From a checkpoint of a small sound classifier.
Model: arch tc_resnet, activation relu.
Training: batches of 256, held-out accuracy 96%.
Data: 39062 training examples, 85.9 epochs.
Rows from block 2, named by matrix and row number. Rows with one number belong to one channel. Each number is 500 + 50 x the weight over its row's rms, rounded and kept within 0 to 999. All counts start at 0. Numbers have three digits each. After the name is the row's rms in percent of the matrix's.
# convs0: first width-5 conv (model.blocks.2.convs.0.weight, 128x128x5), inputs 117-125, a 5 kernel for each
# convs1: second width-5 conv (model.blocks.2.convs.1.weight, 128x128x5, transposed), outputs 117-125, a 5 kernel for each
convs0.0 086:562384451548447500531518481504517577488435519481461545437539439486512532526528544499570413517580538509532433454561348575437598654474733
convs1.0 105:565446429626489531480529458539475470493491606503468491420450508548441479531415564533489497446446426503484513408503544422461517485496430
convs0.1 078:562402568452456549568477515529456575433530619513543536461622549487457504441559510485439412447445450538578427505430447506374441393404341
convs1.1 099:469562542520533479447509573589506573447546436481452490466474437472555530482431433581482468505482514434428468526512429498542707467462428
convs0.2 118:439565440468628483555441604480475485490504509470532467542455502489471495505485550551532422463557457573462501493539486560487513551455534
convs1.2 096:583488468501431501404523631571470444476437506517508475471478547528520462516503538515529504492512524494548519526491470507417441452540557
convs0.3 089:506610480433513535504513464453505556497425519479548507478490588501546504475446518463500507467520583485361467512559547493459536461593531
convs1.3 095:490441537535492530596480551456536552525586567500620585529468482604539541505554523435499518499500566553518430571532511522414567484472556
convs0.4 098:519430456524487441587498487495449485537607490505530437456454477529517499488552495419490482540492480516505601521404520430439487462575549
convs1.4 098:478458493535439424380457443487513506528550506445472531617579423491476435547609462447395492388562517473445485542515533501424478473505490
convs0.5 108:521402497540484491577454529493456543450558579501544437573510551483530562458555519539500430497471419542518452524553457516450568431544512
convs1.5 087:484460478508494468520543501471504476461446497491543523568443488455506411515568451462443497498475484442491503513464423456487493494551508
convs0.6 120:457541387454663497526475589463475521488486533524454442572455511472447562473436513490558525500556433536486459479578415567522520460472501
convs1.6 084:532485494414415496479476583601473436446419497485547540532545537517404514472540577477470433429368420549559501560463442485451402467492598
convs0.7 099:559473509515451420576464434562505496566460513531560475576473501472525527458508503556560487539517433615473440566542443568478504542492468
convs1.7 089:541492528508480475501506552504359356364422420448523473480471523509522505562545455475455521511461511463475523546497481516453476508498514
convs0.8 078:479502516449476524459533520476583455510507542520470485535487488459457512564553463400415458555508517496499565526476496525510522462474541
convs1.8 099:498470507445463461453504487515503506539482409535453454364461556520396451557510509534497565486508526535645574483446530571580519461509512
convs0.9 136:428458537527558512539496515455464553391628442479520446584436499524493413555524417560452562477564491490508513525453552458561484464518478
convs1.9 101:501438514474443546481520603570526507468475475503558449532467539472521588525433421456418454527473490526443423446500509432453481471419446
convs0.10 121:556501432515508479471572488454421530417556546469567469515482476489540489504514496486486510470520469506520552512446428568465572475511510
convs1.10 095:503470508477525514520507431543535559596526519530538573505482545578447487560492471493474449601556548491430529495447433457462453506489430
convs0.11 140:555507546365525490471420581490477520471505507512520469499518573460511553449510463518555487471542433554470526402614445508534506425508475
convs1.11 105:494518545548569524484399464485519484512499504452482538476507485523524551489471493456477579494509503422438450514546433525464577556463508
convs0.12 080:373372335406455467564410494536582471509523442425434470398467431474364377466483593443472502464488551412551561426395441412526481420547500
convs1.12 106:367401470438460626560505496413386533452556450403506549539547435460495498453450471536482460506442545552497579543568539566508592520579489
convs0.13 080:437468590579438465468491469470420552514492556523550530519489453559675554622483534520509507569427433455495482504518454521430533604485557
convs1.13 112:582658594652599566524484484445500563467481465390440605568521456368468428475541402459524501519411448544555495561500524489559543565531500
convs0.14 086:521469324469420482524458465585481421531454475479453499474489499457482449485452606489484467514563496487510486423477526444518454570458527
convs1.14 097:562512426424490398486467565423536484538559512460461449539547501611509426515593495491482491487448434539417536432433487454540471533488542
convs0.15 112:453493531501438557441569479479518515475459505524416598396533489465586446549528526484470519518397644445542573515496558478537507498472517
convs1.15 088:509468475500517508541515530523403463443527432491398518439524493473550517512579542479453419499503484509460464554494513525498521449485525
convs0.16 092:501491529535482494533475447528540537543470482535492460561429489489504464528479370486513408522555473581513441601376436580430491493461540
convs1.16 104:538497455528492525425521501425393534479508517497394576499491570501456465518444547542610506560478489480555646600511465500442526507469477
convs0.17 091:427429492596574447538460524559482450505503615417499538475490499503474564600497455485599507497514497518525470552472491501497533514463529
convs1.17 098:490484522446460542380397499490520422462436511481502462520483452442499543442467484464543441452506475489494478510439512511505462478535548
convs0.18 108:510532503569466525456459404502539354599486499555494487450503490469610462466448533506461519502509495505504484484484508518456579462485479
convs1.18 095:427510477514497523509487482557516493515537472444491488494508443430545565443420539549559563593558491489508531503497535520409411473449438
convs0.19 096:495520534420604512550473451497554413432620475510495531536519480490567512508539490492497446501576541502482577524483501535415491559575563
convs1.19 099:521475492546437560536538544475594605555557480548580452485529466534531465503477573502432506557443449515489446550520577410524627522442354
convs0.20 109:580553423527512476452476436544421514504525506498409491490532519492587457462583525521536421502606553360510510504482485550564482498436506
convs1.20 093:402442487523443436510610513541530502496488501495540579481509532427492541527511466436419568443470518490434503428421464481482462485536506
convs0.21 126:535488537514503518510427530453517563374502525454537499516505558473439619460519438586483496463531443489487487532525542494563367577482520
convs1.21 103:546494493461569538419467540515502494445485472518483482485373490554469462433581507535492408472467555554460419444519521451481480478380464
convs0.22 103:512602468494370545438545516481499456611508588489498454439511529537495390441513611457408443499513497543465576482467466449610601423437526
convs1.22 113:489502540550543510398443373526525446523387485478430467557543459509477465454486587537618483510442502505487573503418462679446445468609566
convs0.23 092:431504433522454497435529466527437504520401602505446489428590433504447474537443494572567483599483470484506503583454500580486489478523466
convs1.23 093:470516477530528432547567516511567474584461594478525517431460521549515434624475488513446509474449435524563514451434502479479567539493491
convs0.24 094:480513484478493499563629462487569484445438514429442526502508491408417525582530508488488401537476457504506496455485457518446471480467558
convs1.24 104:490411507449498483483484459470505462468420541464370388543505483506431459470438519502523478503467534492437514409419459550460515469556437
convs0.25 123:499508460519537526487506469461546465580394545518369601439523468503445583500457574501538450527476487494503510490547545469428480533560501
convs1.25 094:489517525498530495498564621567463416457471493442469551515582447542527569589526569454414424529487423445590454512499458463450464442472382
convs0.26 098:514457574433629486448502491522551405610396492507490507462537515519423591499450508494473410431538515512510465543550491584528548496496458
convs1.26 108:449553493458462499447483513484440491493592571413565504571519515433515540470595488436562548524534599453511542418470466538468498456543516
convs0.27 094:456517524512489473488566413522519517587511458519498489523527446532445569499470485487443496578565462462466663480426445524439499429476501
convs1.27 105:492558524370500438449594452523571439590442473468505535493410417499537655465446479511650435553392425505583546465431490648511403558603486
convs0.28 078:470475409490495502520520563473496495470513456474502462480528497493493464445465527559431535461441518435507520490413532423538538413558544
convs1.28 103:427515515388609595424555529519520537453545505483426512529548508505515566461527403547429436493495582537471532495463447492469475473489502
convs0.29 076:504495527484659457541468567501428503557443398497509488475529443540535523508535499536551498524593433508492430595455466495358545348465468
convs1.29 091:392455467489460462460401517587443539495549473404606488458559577509526504464437440397505495461437354446557522497533579505543525541485533
convs0.30 107:543435535501459517514457500412617551370560425471554493568486552519533599465572514491446495517514463489480464485532507502539480514498492
convs1.30 105:547552516485540469434448458582546528452518488532532521566402391476552476357558500468535415526499531530504555436519456462534481495438525
convs0.31 094:502539510575421503445540420503543553470401514476454476478444600472517395566458496654446416515449555554494580549458430476526510510491581
convs1.31 110:461577472500443415596477499483510470459526523450474437471610524511492520486328557588463502508535430480562537468459546528483547508494529
convs0.32 092:398501532481535605467411578410483485489410488450493410546443521500505451451528501435471555445474551538502483464513558447573586437430449
convs1.32 093:496507497511509485425470525552533519495485506450482484567458459405441597404555474435495539449544577492496501558484491424515543441563523
convs0.33 102:573516353522532496553534432441506489600401588536502473503464502491472505590510420439650431538482519526547494544563484518590523504430523
convs1.33 105:487450551551439526435462471575558442511484476514434592513585441416412501557443591465382535534450412519520537400489501438381462502529492
convs0.34 105:577527461507365492456471528539536499518406541522519499487459558612535435515469527449589481522498541438485496504511473447551486510484426
convs1.34 107:461510515545478364400448518622539435503463523519491529628537459407432484487455491419478475423491557600493490506549443581491472469476529
convs0.35 103:531383448645599462538487437496459549522465507495466508463458531435549523482559484547480466507505422565462459566583495504509472543530476
convs1.35 091:495428464486444524518497538492452487450433413462532468579521482449540430537549454500410494425403449505502443469443472398431494492499503
convs0.36 126:480510472491546501432547473525524386570504490527492513480519509471566553439477541527463529520485440530528529569447491490426568559467518
convs1.36 099:498527467564520469490530616601536459456476476484482498520511472427472523548449533411446469547443452420503492436455486461484461460481407
convs0.37 125:498554526268698529505495523456531515457524487470577409567467548499395610440552423560431498464566467539450588441589416520517522513468531
convs1.37 087:498500502481491501469562552437514455512510514526566463499492441525486492485560549535531461474495422440524523551506470493487458467507567
convs0.38 079:471604544473434511513475559476438593500626485453532419485501445458489498447624500453516508491469511559535507492444508491563469528554520
convs1.38 111:474481568480539470548463544504454602501539465538551489466476527470537525469504433462543450508555485537548553530472456503497480568466427
convs0.39 105:491512518459568442515500460540449342541390761546476516533506591414449470481504532507475537452563585492492543532436582463493499533497497
convs1.39 110:466482483482537544486452465440592538564518461428452502541576571537481506543547430503449446471494588597555482540558547573479556508510474
convs0.40 079:465430388561557502519508634500475555517396593509452502491541505545449504511494553402516485477475582558561509458499500499513394513538526
convs1.40 108:451495484467531465419443516528562525470537474435465549512537466495564443422463431514471551519461526411474527535481517491509477477481479
convs0.41 070:581455547431569519450459529457516507533526487512485498422505492535446528409541500447556547476525462502490504577514525436533448482567477
convs1.41 099:462530534525497424481452478535471527429568503409545472598539589429562463518549453476524539486508421494432463491522475459483484576532524
convs0.42 098:649493409510505529506537540393477541448464552468465528492444476523462484571509460527501498504523512493482564528488491440537451513479458
convs1.42 104:513492502485512478474470536488503563548500478580502592525551550514495493503565481503498488536553546531507441508506470655493457565451596
convs0.43 114:528517474455578513499490484475618445489487514466456502558476511497516453562446639540361540511519450453564563437450586491515511487513478
convs1.43 090:524495523433525495386571508458472486487531502507559457518523460572518585447592400508516361518478446502485514475487473491507476415547548
convs0.44 103:485449520539490465569497420487456484481538627509447531479506508474527521549539494540414438508638513424540522611477440405420521515532483
convs1.44 106:522465515517474541532510499478617438391385481496518446387502521542464480547537478540522462439569508545457482463472565533466528526459435
convs0.45 077:461539475560411516462504507497515468433564485562557493515461509573542533428574520517511416534415561499552385457479427581543528466407625
convs1.45 105:569556554564498446503537463396444483463488428490442502543540468490561488529473514543531483599472410542567588547435518583585450498528608
convs0.46 081:602488452500480488480556599507464506451504524552462547543551522547508441551402466475524594548478468465556534476439438405455507438478452
convs1.46 107:524463444482498506453514430469533572499530471424368481484532519496534476561480505506359414493537441543534418429484558501489484569493430
convs0.47 126:506575496588437506500418533512507425540492531461462622418527423561573480503463581394582483510486536462523453586408513537476526539448492
convs1.47 098:526533502578582524483431472485513498517511522464384498581487454507483428508466502464520466527492488488443482478490522583490492523521523
convs0.48 078:421534493447559534457530532448442583518406487508415549458525545490559524420446429473467501581425520502500514552496555501395435494465500
convs1.48 101:434521492478514475486507480492453470559471534519451540458497494515509532555559529437516513520561512447470533563531549468448439456404510
convs0.49 090:553429509480568510434606545427510478546553475595450469562411431507498428507454479508513560483487432451507548505505367497510461519489547
convs1.49 108:421468449452497567573485444449502493494479501376374465491444481510525411518519541519453506499488516482526506511497482531494516562587428
convs0.50 093:526525427496486511569594386531554447530448464510493486468468497510572506538533563482430425535492423486483506429442493555536397489513535
convs1.50 104:536481479525525531479557507550487434529489447503613444531507579520452440491496482434440509477467486548510537498504465518407406491507502
convs0.51 092:575476463473530490516403532526603537594435509491533530493460519573472460577433466419519492431473531495562380447536576530585455467478517
convs1.51 113:500484497473470507457495535509516447575581493593474378568405509444574495477566540532560530524502565530440577563503424537546495429529496
convs0.52 120:480526634464465504467514438579566453555472505489511543431548473546457500474520522562454498493525575463517541493452544429487487517413547
convs1.52 082:478510503484478518498533525584475527518478498551513500432496512426474499576514504455434473401431445574479544512496517484509505520555592
convs0.53 110:501560525363548463503317452592567475587466431438418481529470497468545470506508526484472563465494541446546580479531509398492539562532449
convs1.53 089:496519452459463458524501466441430468528436522515565581502514483395462611460563373441609443521451491443428392519471500585507452495555436
convs0.54 098:595472515519504466468394500518554432498604511437461503496478549493540458534616499529450427483459556490466442543399493520436461571494513
convs1.54 101:516544394507525452487467481494448501497469528516422493444509459418484545475439483583435554516516482513446491447451584562433458620552502
convs0.55 098:534486508478403513491523542531475455519398532432549505564495458492410472474645456374575524452510481448528437455494448543488495368549604
convs1.55 096:507539485476486541468407463548494430434390369524483483429527478518455452581447508414469448467455485417504505532479530572498510484428472
convs0.56 114:560504391565492487467529723478501514446431599573449475575474532512439473520423528514518521498508450470527475539473506457543504469489526
convs1.56 111:459460481464420541565431410493499511476474542377442491519495508460489498505506397494529500517521446470487453435454503544551478532528449
convs0.57 098:542463494562472445542453451504417407555485590533528434435495528531484461443463464529568505494528506558508491536499486538573458491468561
convs1.57 101:487525432445550535534533466471580459497511443528366518557482476456454507430420520540547541518499452570495550513485505409544411488456502
convs0.58 142:479613327677350503548516413577464475498586440519439530436499510372637445544474530458579441479465575466495419575475462534528457509534478
convs1.58 094:504515516515558568483450495523594559512563605523503515518534452441487497530445510517476516557547480487461453461537487498428450451525504
convs0.59 119:493499518484540501482507532458500495373676485482483535485465523493443444509422497583397549540511528462503527409540579511529491526475476
convs1.59 112:523483552441546486478515508545458439523462482505449469509473398520552531380476444488622466546538484457527379474506552583477456528496433
convs0.60 114:497552524514563488497423530468566465503459504434487499469540472500522439574534442481559503574429548467453515598532505483524471530469463
convs1.60 093:489489399385481580452447488492588480566476553466476508573542509547518520469473573500464458461429422499559422457492476422523471416471471
convs0.61 090:515461566509554472465400432459465439480574561479443408483558501449541545485538566546513489478509560478474501591489486448457452514544510
convs1.61 099:571493489522463485405485497552506558469515551495530427444535437484588455458441496529509554483501464497547513496454584488456572624527435
convs0.62 097:448507459470491536538396477503577461476470534486480531486455408441427517405601572494434531378510546555498494465517569474475546507538478
convs1.62 092:432423376414479552477499488473452439466483494446473467490481444481522478454459430452500476399513523516427477510499518477523537519463482
convs0.63 088:490467475478478446503576560402376477520497508439456506482363513540436495546609473411465530542512506540452540491492514484451521526515531
convs1.63 104:467502502487524527580417530502567469531581495477593583462473502503474475418507506474527526457444441480487497509524391630519474469512595
convs0.64 083:538645530478564481380466519408636450451512537469512484591452490559503510482451494485494476470481461427447516540540501515387387486389368
convs1.64 107:479395449450523344436564524628519529486526484412589464564440532472478556504426615432549580426459471577462497437513470425475519426494556
convs0.65 077:384384440431523458447572515550536494475535482544531584478502527450463465464486493500498567514450462595547474435455568441499395493490446
convs1.65 104:501464493528462512352529471645492497476560525413388539503465557503474501516425488500473457512427452431544461611518511446498574474478484
convs0.66 083:597476481472500417534482537528506518578475488555473569527499420486456523592544515539549470474476454521463449474542485482388560625570525
convs1.66 106:451454491531470479548586312435534511519504484469496455580361423575554552471542471571400564401490463541421464513522575582599521615498554
convs0.67 104:558568498434427489512494468467421524567456473483498499497485541456540480518555471556542416469524500413508512546501561493462497440546554
convs1.67 105:472493533523490533531519492583448517488503410496487494479523574438479477470526417569556472499511472476570606557418426480505434421472520
convs0.68 073:502537467555566499469591461548491509544556454510472553457481513515568470439478457468523569445490553480470410444469398485420422477462436
convs1.68 101:533493513520479604474517509569430471522561516488469551411506567487474532511601498512468640389448437475435485599509439432541481514563548
convs0.69 105:504445505632498530491446477500599433570402571505493479466449419512532480529548438534492479614450424499467487525482479491444533482557477
convs1.69 104:502541437480487523517447502539528472477467579432553555500536491534550506576385530583445559521511403525515494546477505442507514493505501
convs0.70 096:562505438517500426494637516472450530429564526529451573451548556561477553470519509493528505530528460478494443477554510491444452608507510
convs1.70 101:441488522478495491455533477560549423414452458484475419487561393547535515441522498472418498494480565563539489446443509485475510545553468
convs0.71 103:474555509393550521540444538486474550457536501425449501555509479467537443595458555443421569479479538461554505491565581445491439533660580
convs1.71 107:542519492482506550514453392491455465493518478499582430495523464500539546450601398481675515542487497505487435527575478500480514474441449
convs0.72 141:592486480482430459492479505510564352581426565497441537455517476556445522508442595398587461507487478501486538469589453508518464526414580
convs1.72 106:514422444526502495512494507549627564582504576494523579550546498556528533590473490457505459579588561567530390416491454431514484419501450
convs0.73 104:509541447539487520529592392478455511430554502467584501526449497424561458546542346593477473544544554434469466564453452495484461530621451
convs1.73 097:513553475486459511568541426484496583500560523488471561465521539604569502554498498533473488426499559608585443486495604527461583532457462
convs0.74 084:512522491538524511450557572420467541521466567542526505571466587496524408415537494536531453507433563496511505506572462468554488446521508
convs1.74 093:453524464568445500535489483424477484400567457481523547468480456462551556581458542592505508522549543532474554459426506524465475466487574
convs0.75 123:458576506472468492495493528521566515422465579506517503447548619396397550506477466606536443477531493457497440637607404500529468554564414
convs1.75 104:496495471493443507528519519576520514488415479443432502474600521423460447540483449416484453432537447543482514477432459501472459472428400
convs0.76 083:592587509371533520499476503500524472540507445385506457460536478561505489418496572450467532444557497467461552462459485529496487458452523
convs1.76 103:459465534492546406433475567522513462595504552521556446518415496497505544514527460500556438522562559520537541528451383467404491497546532
convs0.77 079:476459481589618518501586582473443492513484410529476451424467465533543524628388437489492613517492502489535487554522466582467518472463566
convs1.77 101:407528562496538486458530534553489561565546503490461502557403548430511511485506629475472457573571414488567541483544480545559479540547512
convs0.78 098:543476514510456478471582437458503528419612449493523490523435516455530498453451510513554595468471503477505537556478450496446488538445486
convs1.78 104:453538504542514496490520538451513409447482561548496474450543439538517549466486497466513370529483493525537505414396538543438400482548490
convs0.79 080:484368474601521465541452450501512538487478553491496518454404513549453484572467486456549469514442515441390442493415378441383678559572529
convs1.79 102:535538449602537484523564517520530545483518562489317430544565557451417417576457572552467565499451496536552530479523448462563516499467504
convs0.80 071:527595507548428513528585458486476384482535564556520489520480454532441494502506531562490396470466466540573536571442495513414461480334450
convs1.80 095:455404494541554571566428430429524484482419468438492455451544594493493467448556535462481560429508513481455511451540554506581522442402483
convs0.81 081:433507547633520431513398455562399531480493549557514534499528393415480473477484485503486402495575550442480517524524557565480541456493511
convs1.81 114:583539556522529452472497500549549511523532530558458500521496609527509580651521406504566553521503482520495513474496428553526488507508462
convs0.82 070:571441486404451484463539475497476510502526449451538494526481526510439459432550498509489456470422451510422538590552545576538623569570625
convs1.82 094:460527529500468492488549481452514490574474523378405518519550510497472471490450496540549491441447372448560507482465464479493443472404479
convs0.83 091:579539489440369516430517518445480470482542537476550450504447489546479443470473491429465518549515549534573546485487516490541536458538486
convs1.83 095:496420525473566545509452572458437565457456460438469526544506474465482571465514492491507484501492534467438424519508393486487520459450517
convs0.84 129:611483450405549483470535493494500500496482502519498469538518475557498514513477488490476533544479481466531588395521484528623509478442507
convs1.84 086:510549469453529463511510504490466476451558529544549522603504506527544530502528473437444514517417376557546454458476452415457428500492541
convs0.85 100:490462588577500606497457518490508437501489504480597497512519509475574500564580408498550455537571470481536466530536548575519630463485498
convs1.85 105:508562539515468503445462549553530519475535472516575464438578518438484489524465493450449540443538517577549555494535557429427486443550445
convs0.86 103:473524561466509525573496307451425515574544429475519525398482440507536457598499473547525529473433509538487499484446537647489564412537558
convs1.86 100:449505453456416481539500450477505517511426492472486495396545514443508542501413450554501497505496433410529454535415477488522455476502424
convs0.87 081:505458466516420521553512636481474550449659673448513518575540503480554460569510461444432511420470527471522500575467540557486551482528514
convs1.87 103:521598475480503490606441451403484567487459468546435480406429500527528517472565459530438559536484445441442487522487530551555464534465513
convs0.88 100:512489526434647539472467457454514383449579582547459492511461494429562541510460568569440547461495530481484557426516531561533514548465468
convs1.88 100:501502535489486567463427494502499592462440433466572547560504504484489433438522407567571428463470556473451509556441535474489520557484488
convs0.89 126:459408571533531444550447474557502535520455494477515517514500537509452547502535506578457460520489456500538447494491543498491468436540521
convs1.89 092:454544579441445542477518471495597494475472522500565525440545490529496488458492551480510411541532426404614502470494483439533448448523514
convs0.90 116:511587472492447533403594533436493494445547453537564487506525600592490512501504486402532529448468497522543445550519540474480434510529490
convs1.90 090:498480523513583527476475468456522541619570522413492483541605499422414422429537537449379493512560445500513535452533456451512514530467502
convs0.91 099:630537514436408503434560472379558495465449518491481526487421518485436489474505419559529487518527513521507575524491475363516518516446470
convs1.91 102:501469464486494420433388464495488438456506503494447565513506485461475519492464518486540528522513566450505486463524550695482537533486579
convs0.92 087:445478547544598570473486503468588424597461579521455511540507450488455466596387497550510563476508498480501441483542519481438433520502525
convs1.92 098:553513498499499548425443529491450515533422459525571481546573480412432484526486473421532501468508528526414466490535491511508504472497541
convs0.93 119:478430534515519520430533587445453556490478525511598459482477446499513411610535477529526480491544560463515484552487500470523523493562420
convs1.93 110:517460478483574568396409554579492484413460451530452453541538519461484479485481491548458433462510464474460481472504436458448453425375510
convs0.94 123:493551581572411542458507436540478543476484504512524520437535480506520432539515458493545508505506522481503482558408627427470582478483459
convs1.94 086:478468454484539461508508434427436480545566540488449591506523560517501501513463498507479519463409466520609506533481440496452469465521509
convs0.95 104:523571442436454499431587455450487523620495446512470556488449566610440478416413546436577523505490438555460557434541528489425491512503540
convs1.95 099:530465519550494527539495506429487500556553461371579536574568514451402494556406482440437535543568450533497497551431430498501504412418493
convs0.96 067:442410429487492542330424422420597534497451456548515511502548507437502511475510391512475442475549481479492447550473452469606437529449510
convs1.96 100:617563513626578494437431446572524475478486445444577480528486604579594645609512478431525523537488560559544472569469465547518537489530495
convs0.97 084:549537497526433527382455505485546522475461436514524484471550482540525544482564489458535473517561460465496387517533500528600521427567571
convs1.97 099:548416539409492590438483437522548466467575520487510458589472503531539538470451494545506489444480453451536515469557579446601377483475484
convs0.98 116:539501509491366483397573440487455581525562426530486478532500500536518450511466502401477621515458567482504538461596562459479519491588458
convs1.98 098:459421465498478434464451617526430467623535495505510528563551514408427513519649514390515453472461546541487532526525402446491530486579439
convs0.99 092:449544528484508550434439552474525569455430403579519531491550440508592449570428485619464484523523477465523500470501570430570445499480466
convs1.99 102:565504449494492598575483402501454449492461534478418481466556515528545515400572491428557420615558521488608503560516523502537452460515447
convs0.100 107:446536516464535572362375522478540638471397490509476488495493491541495484551445427432550565479488486522428415524567500488474558479467539
convs1.100 096:519570486449514466473478411476492450500455524614513544511479556401344473580571518425442594414580586531508445492529506500533460486473527
convs0.101 098:490538495447479527488505404445450493506506594598484534341601549532503508508563521518516471475492479538562495579489485525523554462465469
convs1.101 095:495490513545530570537443509410419491396443393502409493503542464477481477461507532488493443492514491443499537487465513487510560484497528
convs0.102 082:629544545465390530526615540512504511492466469498510561531514520607546535417537500491527484453536501531534520507518476547584561506460470
convs1.102 103:515497539500576562513516442480492492483502493415517432532475440559534547409538519465473543515510497504445543472554594513456536426527463
convs0.103 081:472477499626593506476570558441542408514546495490444482464534548471505501504483563540486452447494471536497454498575500502555480606520540
convs1.103 102:541403481500555591476456563543522466448510474484471386505567538499516520446512499576554536631544516537437516506551501474525525493582597
convs0.104 084:541447483635379491490484509567399458455504416478491500425535454502560364580511496493459444481517550537530512497509516422500522501491494
convs1.104 099:487544460455550564443451419483549421481459465517423520431501573490407542462497488493515508478473465539457537522456474484468370506503567
convs0.105 118:554466478462508478487472589472511609620343469488453578468470511589429445464423465519488535485460535519468456424525569485533420499559501
convs1.105 091:502516446540443579529420451499552529585500550440516468554473416496506475457453513467514469572542577485552473427491454460470515421428478
convs0.106 114:544505513485471526488503491456533516515494473482552427542493555550486430477567509583449492490474532443560467555421513588551537458514537
convs1.106 097:455529502521549463428557525499497493435483469491508520593532472471471593579602426448482486458433478528555571501512389435618540506544529
convs0.107 132:503478468491547493537464585466496522537442457498489503521453485564469518479461612397476583479503432594450506325543562538547482487523519
convs1.107 112:486469476521542512455425532549474493539510559433535495525520509487482602546573563474509444529554473405520549607471443446529456480532521
convs0.108 117:571447437429637532476454604421462533472479475476439500503468518449495524456436540503466536506542482538469502448617378538560460483532449
convs1.108 091:523456488597488540484440521480511558560570645503511480539513534560452514557489525380524532517512456539536444590475510513539535477519493
convs0.109 116:502450504470581457529461484501493500510515461540398600473493448490480520586506512550525425462516536561455524508408467399534370578421596
convs1.109 104:520502512552481510497444514555587578518487532523418498445540504476437441573522504439478435529501505562520478551542469429552506482499493
convs0.110 109:477523350705460495478458456522501537469452556500486571430520510421607467521495574520448462573448608397531412558439471519499597479499410
convs1.110 092:514556506494460480470439469520521561480578546480430513466432447407530486444435483535540511539560502506553476460526499538532453430553475
convs0.111 071:458428405423511476549531441572529516506515427431506456519480392291448437529509516553449484460423530445607518423524460420457488546517531
convs1.111 096:500549505502459400451508486450498546482534494530482523394542418490523559514556458548455510432501475481394445399433489504541528518568519
convs0.112 086:471502442489471452503451434474590410539407532422488455502541488564364484509428482568521438534622423459527505522461528550470476422470517
convs1.112 096:493419475416480494444488477554494408535469533487553545607555506521480487537521543452528424470467462572570510459421406554502432472421509
convs0.113 109:471513591416441524473462504483512542422517448489528519440492400551574500435544577493424452497477544560498549484432546477572504491495392
convs1.113 095:480508455459487469440501510636424435483487458505540544472526443470483520468495457502490512532498488515488440480492482591508461522554603
convs0.114 077:524537579496396526553496517423456402448424485489513535476491595560481498416455413565626486540431522462522581490467600519573476473488456
convs1.114 096:499520505449500472513434478553460382494560470480498476584489414399497528471480538535490467525549481460500510521498504607467453474570482
convs0.115 104:571597573512453460565498430517510580475490481447413464559504502514539537490520514550480476508520501436405546522507417495500604501449478
convs1.115 093:473488538501522354504490505550524466474478559495613624519531456500520557497541430472506504455452487560427473502471437472476513494435562
convs0.116 101:575460566461407466552479432534602538475404464522438533492515455498542475484524454535435507588471443471480463386474504553465513466475542
convs1.116 091:464557488492471412390433446565538622510499539465444563512486458505462463569530484462503415512399468561525510396434486534483432609427490
convs0.117 075:477483503431470527405556585481507429493459510514575443532506528437480489427499521534582553449488502472474501523527493451517517512475532
convs1.117 109:451531521508496535491514527528532474472509454429566487553544517458551505533512477452475578454554491531601553456493504530546569565566487
convs0.118 086:396460507573506537388473611500466476412513551418551578490596499483527497504539473494589462493498495536512429557533378503502472531483436
convs1.118 106:611483558461527482386448606534533428537483509531510394613429430489417494511484500431512522468483475514549536512595473501510469504422513
convs0.119 092:604510511394485423525502487476483397479475447472469496382549436482497475473445537528506439539519490493441570515478470460490502534498506
convs1.119 090:445500446489477445485467437582484517468483496539512577503471504555536537558553495456542486446491553521418462509487441560473485489506494
convs0.120 092:470484518532438436489547456488423497450476575549415478450464448464550428514460492601443562454453579476472448538472529488507487503477576
convs1.120 111:489540499460510430502480573592452481402445515518396493414540510473499477451523392487490402494586589443512540636492410562596433504493555
convs0.121 072:493497452519562599505483509496475365402451587528516409546488468420539493435481492577452417449543636520460499440490522522473452478542430
convs1.121 098:547506457532513436470481543547560462439585509554432461522544491620547509482464560655551499459543554534428578551555502527483396515479549
convs0.122 094:517439510511501419511480474527430539408464612448531470480514482429475503471499475680526500548485517442457512564552467473465423479570430
convs1.122 115:502514482505504516491457382536509546484529463502411426503567447606497495522447534537442450465542513488464464473527550472507587511532478
convs0.123 127:498608359579471517507466580460517514497543446540498490537501513480539510476463547420533547508562489526480419531564420615550519469470526
convs1.123 086:496481509490447525471523589582491489440470545501500489468485496471501514491512573436418466541516455454488495503491490479398456404549539
convs0.124 084:496496511498540442526516369455529628356461370456449496490472519469489504549696535457445487559580430564459546469464551427480517444556453
convs1.124 112:499449490516550459501435420432436511502634522474419479559502529510467499415384533506416489479462531474516508522433558516386502533484494
convs0.125 077:550508472500571532422478544525503442511469510506481540543470502526527487491421456476501505505444575514469542511552523485465455486565397
convs1.125 102:450461487587532498318450557512485499490508429469474588532540438496538538512534497535496502507472479486507492541448497645480411467553529
convs0.126 072:516538515462420518466404449451472512539514539515499470451490460511501488494481568598574526482487476451530502509481501477510444531595500
convs1.126 095:539448453459523418481514453519449572499514483458442502458549461545473481468450475552568480447502515458539470524558512528453548462530438
convs0.127 113:463478463478527509477500491515507439480506466503365513502491511471506490481458495525477537527421540526504497533448506438466468486455516
convs1.127 084:414489415461485483520548566523430462435556552508534500583583484543548547639534476405462479516486425417492476490523431454408399406464421